From a checkpoint of a small CTC audio transcriber.
Model: moe top_k, num experts 16, width 160.
Data: trained on Morse code for random letters and digits, with fading, noise and interfering tones, 16.0 epochs.
Rows from block 9 of a small CTC audio transcriber, named by matrix and row number. Rows with one number belong to one neuron. Each number is 500 + 25 x the weight over its row's rms, rounded and kept within 0 to 999. All counts start at 0. Numbers have three digits each. After the name is the row's rms in percent of the matrix's.
After each neuron's rows are labels from the 100 clips, of 14976, where the neuron reaches its highest value: "responds to" is what is common among them. Only what is clearly more common there than usual is listed. The data: Morse code for random letters and digits, with fading, noise and interfering tones.
# fc1: first MLP up (model.blocks.9.ff1.fc1.weight, 640x160), inputs 0-79
# fc2: first MLP down (model.blocks.9.ff1.fc2.weight, 160x640, transposed), outputs 0-79

fc1.409 087:545453476520512460521509497494479467491543512490512482521520459526508520518514504512516496557493507528539490450548511513478545522537445512484532535524485528533459484524481475526503499536531470486520503532550490509514541506464525498493530518
fc2.409 125:484513508689525489515527493509526485497504502501571507509493487515515516499499532503475494513474480496491496380503472487490498505507503496496513501526514506490511504529506485507491488500519503491501496511523509494470504598513493490492497520
responds to: speed: slow; the character "m"; the character "n"

fc1.7 093:493533462541506529495514462490534467501462471483516510479468508551500500526498508483536532533447472479484508500487530506476520467519510553495477498441499492525486515529470497499484503499515479513535504496499509543517509483453445540451472482
fc2.7 108:471505513666522476497522500496534494488493492505542504506493508508504506482487550508466478496481483493491512413499498524504477526515488507482526506509507523476506506516503502498462501485506499495507523492522501451464499590515489475508536524
responds to: reverberation

fc1.163 099:495496526499519475561489524536533521498486502512481487521487493538508517527482489492486489486509537487466491503490473547477512487480542465531498453505476528513489473482513485472502472472493514511499465557499522460526444487522491486467515474
fc2.163 135:459504485556500512486522531527480479517547499542509465499508469501505493480497520498470508548518488485484487463462562497517504526530498483488535496487473543533483488533536539517485508551486491487488490466522482530496508512525486526511492505
responds to: reverberation

fc1.428 101:528546478506476512455490518530520475495488484512477516505497485529457530507495517484495506500499487495515509481479506477467454468481484455472479485498493516501454491445463528459508463513532478495493465492477507505523485493514504455454507499
fc2.428 118:510486496414516469467483494489521484473510515494530503504495496457478502507494460516499506474494460507526507566514485534491503494553536484515486502518507506496507512517492495477490480438518475466521503483492478483537495437513472513540510494
responds to: speed: slow; the character "n"

fc1.486 097:523452501481520492511493493508485507531483525518459543519518477486492520507454455520494539484513559551482465482476503469503492516502475486483545511492458533512531530486494505542483470483502495504485552470496461517485494495488499484502480472
fc2.486 139:534483496410517479506467486503538513478475489510479477487460460512487492515508457496520505461559452474515503589493505519481484533461491510513509510540513533506502516467516484510476536475550480474513478488491467469531504428500493488497510528
responds to: reverberation

fc1.331 103:466550483492499493509499514456501501518454499543465488531509511463486529465480486494493532488492553483502502541476510518561500496494504509495500466478516508509489513502485533515482468498478492485498533513474463516538473524504523547454494487
fc2.331 131:472525489480541484499472495521480500506465479513463497478471485498504520531482496464492508468463502459565531549486488482487516537480476527506518453494493481506484530511423522508468482523524477478488529464476461514515502482511502490519502510
responds to: speed: fast; the character "i"

fc1.291 093:492525487474562515468535503488500526502517460475545483477515469517458488488503539513523501561464505453448486459517483496507509495517516508528512489505526475496473547515492492459515518527522542470536493522492489473514484485478501535501504517
fc2.291 125:465501495686505482504521504515512491496505512509562504512502508505488486497488531505492488514473482500495508386516507499504515501513497494491521503522498500492501501530510500497503504498482499512505525500514504481467514599509491490491501510
responds to: speed: slow; reverberation

fc1.191 087:488482466529537519494485485530526461457528491505529505470523507460467497516555565535513483506478509496479518455479475510510487495541454465498501534483524467495510512488513496525509484514534524542504476503490478495477471499507536508570482480
fc2.191 126:466495512694498513515511503482501496491491504489539488506498512501499504497494521504477499517494484508500498388477527500496493500503503498506512503515500507491504502525518512495488508494494500504486524496505511499455514613513496487499504493
responds to: the character "c"; first character: c

fc1.429 112:510456473496467521526480511467493499525488495547480490537524490499501492439457481494491495488524514483477501491537511477503526451458462553524466493532524465466509508518502484491476483491503514509505514476550533480515525480496483451481533506
fc2.429 187:549474512455457484479473507499481521478502478515535524507485497498502507493535470461540470494582506516490494492523471475494493523480512539525485479511505512501508514512505523538470490484537522476544484510517527524517480469478505524509502469
responds to: speed: slow; the character "c"; the character "g"; first character: c

fc1.388 111:518493514499529492503458528483546478516510484536517486516514468503515551503541479508481467490553475536506482463505513510495531505476500520498519505521528468500506536497518509513454500521521490533517493529513478481543480503487544457487497495
fc2.388 129:518512480484508537464526508504542461500495525513436490538476535513481502513529497514478505474512438518502493538531483508486466505511469511479539507497496520477501486511471503517503517523463469511490481490546492534524514484505508506498488541
responds to: reverberation

fc1.497 119:499505544486511468526529484469483474517500466527467514452499490497476498491512503538505473479489482517501489519459484484536525551482572425526512512519497494491507469499458529505493466512515506475487491489475508449487518483495497468510462474
fc2.497 160:507473505456493511528440502543537556503537505475476463502538502550499470470496509499488517489550489522481507513555513472451477469476511505526531514493517503519504515508476504511499439478510533492508476493512503497536483474480521490525499463
responds to: speed: fast; the character "e"; the character "t"

fc1.489 094:488506482517493522510463464467472469494469513499510485473474518457530497511529461492476538519496485488507540489484542520539489482534495502499521507536509515508515531533484524553556482511515526525515495503524508507507487488504480495489494515
fc2.489 078:496525542547490460480503497504534498505509517522503519488485531501497485515460564528495454495467518525500522494537507506521486502510504504493563468478490534501491520505492437509504493485457505513481535529486542460485503542487489513491478542
responds to: speed: medium; reverberation; the character "3"

fc1.506 098:473478508440480490526493503466491537522524487466483493464530473518495458514480480489484473468496499539464501496502498483516540477483478535504435507525504498505488516518537525450502509462550483498517509515483535486483471480499534543500479476
fc2.506 106:520537454503525510458539533471505498451512515491517505578445543492503502497474476513465527511537456491503470489515532538488498494494502546516476461520507486460504516486483452515466509495494501477469492505504499533503533467546549491462520477
responds to: the character "n"; reverberation

fc1.533 105:553494522528511483512487466475463490502500508509519498469477505495506469489495470538480486479514512462493516485514556497509558477483522478511523509528492459494501562478499532508526517521545500508500520473487496489497506473562479471478492471
fc2.533 177:478512520498496532494480482485448479527488514490470507492501487503523470536466492534485500498473518484499511489456524494518501473481470451488498536474480496537493466511547506468560493535471464531458528498464505505454532546508485510492497501
responds to: speed: slow; the character "t"; reverberation

fc1.84 097:538492502513480501506505539503491507488496479482476521503471486516501499417528526454445502503514484489503474508518540473472541523469475497498484488509548488483529518495514513505490513480521513528500526495500535497521507501510501469496524476
fc2.84 126:511515537422487502463487521523512499530547478492473514492495521507514500506515469481500455514519518501508485559513478483484488536493487524481490494478508526539472503490498536492473487489520496487524513504523497563474465461495503555511503505
responds to: the character "c"; the character "9"

fc1.346 117:512509522512520505534478541537552478496483513540540509531444528466494502496511477462482501458534484501509486510495512536480471527464508521506529525502493491472471475500530539480457544478515523515487455495473485491475513489515508502495517496
fc2.346 163:512511540466461545490483514494529462515496468492454507538502499484464525497500473494499468492530494544455481485534536504515462491549520499473509504489518537462468514544510507511466511494484487474455468488510490529498520508467515517450504472
responds to: speed: slow; reverberation

fc1.386 091:546536485484513468476515529485496474525483513513491512500509488475498528533500490476475484486484464493505482493456439542468489494480501503476491469507492502480440476491527527539532479503516529513460487470482522518512467465523498514435525486
fc2.386 127:513493518362503522486470488456540476503503473516439511493472517494490498515520467482482504453524475545503494585509508530493470487518522510503514521493514499471475517465513509489454528500497475484478495453484475479547490452491495491521520500
responds to: speed: slow; reverberation; the character "9"

fc1.488 097:548482490521466485452490562512500507521477539492478512455515520501489504502535525522490487506504486535496514525484528491519480529518453467483477533508483523508466513479510535499469508500528529489506504451485472511547471513545494511488535473
fc2.488 114:451517487485513504503479480511479503515477529474489490516502505523525481503456476551501501510491505464530510467477514539491485482476492487508495503497479501535519474504517479509567514504451480512472484545494515499436529534517479519493479551
responds to: speed: slow; the character "k"; the character "0"; the character "o"

fc1.324 089:509497481506477530435516462496478498523489512469499496516510470512510549479498528519507504512521521469515494473494526502463497478522469548484502515444477533466527487491488520532553484481500514530481527470480488485491486507486530512536509515
fc2.324 105:525492496667513502486535517495509484478493496474558500508488517514487495513496545484486507512502502502498485408497461497491470496485489493514524499515514501469510500512518501505500497492495524517519508494522516499434519583502519486503527517
responds to: reverberation

fc1.58 114:525528475514522486577474480524532517498482521531529484498467483509483572484497465501504543460527490534509515496513484522462522462495510513490487542525498497496548508518501486474475495442507510544509465498478480439535509460511536503508513508
fc2.58 148:511547527497466540549492504508513450534460471473439510517487478522489511483464535536496485499502547510454500511502509473498497491523508497485513503482509488500473498501481448507528481504465493504459475504499511509448500527477507489444491497
responds to: reverberation

fc1.485 106:492480548487500523537481480525551485509492479549506545493485529525526511501501458469485496511476489504512467504487550516506504518463479542484524497498482490498501504472520572490511470475471542525500488508512530501556463515502472455491505477
fc2.485 119:468493511571503523507486507532482508547534498503510506442523482505515501465488525513502463503474494497495524456482520499497500534516542508477524505468488498557483493520488543516506533550467503498505497493536494510514473574502445532506496503
responds to: fading

fc1.38 086:494505483521454530476458488504455529512536487477496520486520506499495498509502500449519478502481508472519479449498539427528514493500512537495514489472495496508501504509504453492519541564501452535519516544510492513521526481501519557537479500
fc2.38 113:477497488704505488500523507495505487485504518511540491503512505496491498489508527506488491509480492498500490377519505496515501496491495497507507494514498498497520494530500501507491504486477512488499499497515507493456505597508510494494499508
responds to: reverberation; speed: fast

fc1.569 099:535488511460508492481497528482522526527515519527471502527510508499524509506507486499479516515518536507533491524492489481518506482534503524472473520519552516491525519491521521529477505478484554465509497522514504491543473489486556453476515499
fc2.569 130:487499521416508475508466497519511501506496461540497476467477503489507529528497513501519501481534526525505503561468494510487480526522496507477508520464466527499471494469482533505494487531506454501480493484475531491472475471506480534531516495
responds to: the character "9"

fc1.467 098:523514505511456507504458477532501463486475566497493499447509501472525491506498458512472483499484467512473504509498494490500511552471512502521461524514451523512528558493534498479541451478483497481511503483488532481498520538537491490485530482
fc2.467 120:516476518515483447471483520535501507492550517492525493477488524521494530506462526516515497524542434520504464483524515483492499476535494492460525488521510525503514454535492462560513524527540513470523494487536540528520473511495473527457481529
responds to: speed: slow; the character "g"; reverberation; the character "c"

fc1.97 105:503483453513509457475485503500488532490508550480486514481495498511514524499462491473462506487524512500497454518509476472448538528458469528523518501479464507510517517514492477494472457512456510456488525488495532492549498522492494482489551492
fc2.97 147:496464498439499492501446471513530541485498489512500509495483507486520482527521456479559494489511490463527507546515510503495504510436489499490493478531536501528506507492516541534490498483552480490553505487457527495531480467499483508526513505
responds to: speed: medium; the character "c"

fc1.465 114:555475519497467485486482523518537501488466435498480487496454488530477558498503517471490514453498485507463519481481541549547517495502500489519504520504496513475481519469500524476507496500509512501493495493507493506452478459468525448493504476
fc2.465 154:553449513509484480502500495517489478476517521454566481506521513496482529491504477483534483530506474523515497515492465497471469497542525508500503500515520522474513512543503488512450482455526485436525503534544514514515486481472489519507546505
responds to: speed: slow; the character "9"; the character "0"

fc1.296 094:529520496530470475510476513555484537445475521503498522519492492575528520472440478484489480510488545489496499532492511465518517516483496561516485463532512493480496537484486508516504492500496544442501510488551524500501548482513515488485517478
fc2.296 133:496487527402466482491458510485528516494520452529492524491518523488536524500509491476530476453550502542483514527487488500509474513485498514511466483480488527489504514479503533497489455499522478491524473487519519519497468459491490536513503449
responds to: speed: slow; the character "p"; the character "c"

fc1.12 096:497516501477496482490484485466484478553487486504502481517501519530485504479526496475492499437507472532490532519498494526531499486480515455503482446514484510568537498477482522486473488496502500453483486504473493492529504521466564524473515525
fc2.12 120:471539493492491523471494518495452562510528514496489503484515527460570454511518486491488474511508516476500528465478495453498502508484454480480496451492509473554510500504517541529504476497486515498512545497508478541530485514524529504530476485
responds to: speed: slow

fc1.464 102:490491499463500488492451488460494512515498517492471487520497513499514520547509470523431557489551520505546504504480545516534500511516487513502463501487522501513490543460469491493502449510529546493521503470511489460505488525509504513512510510
fc2.464 113:454516515472519496517490454496535519528494490513459480477477490491463463517517473503477507440481467481529530581510511504509501519454508504491517523484485475469451479527465523515478543520510443527523490527503464488494491489524486507562496487
responds to: speed: fast; reverberation; the character "n"; the character "g"

fc1.503 108:492490495498505531484459483500499526528508511483487484475553498568505492438496510524480517510497488519510497546507478466482510531512481534553521516502484461489511520479474494478495506450526497536457471504531516458521482455493503470488468467
fc2.503 118:531518508494498493539496494493484518504502488505488489456485507471483475476497465463460497463495520511509478550477465475488510523462499501534497507509464450474493492537476525471502538519517489513534523482501493519468456488463485513506476456
responds to: speed: fast; the character "e"; the character "t"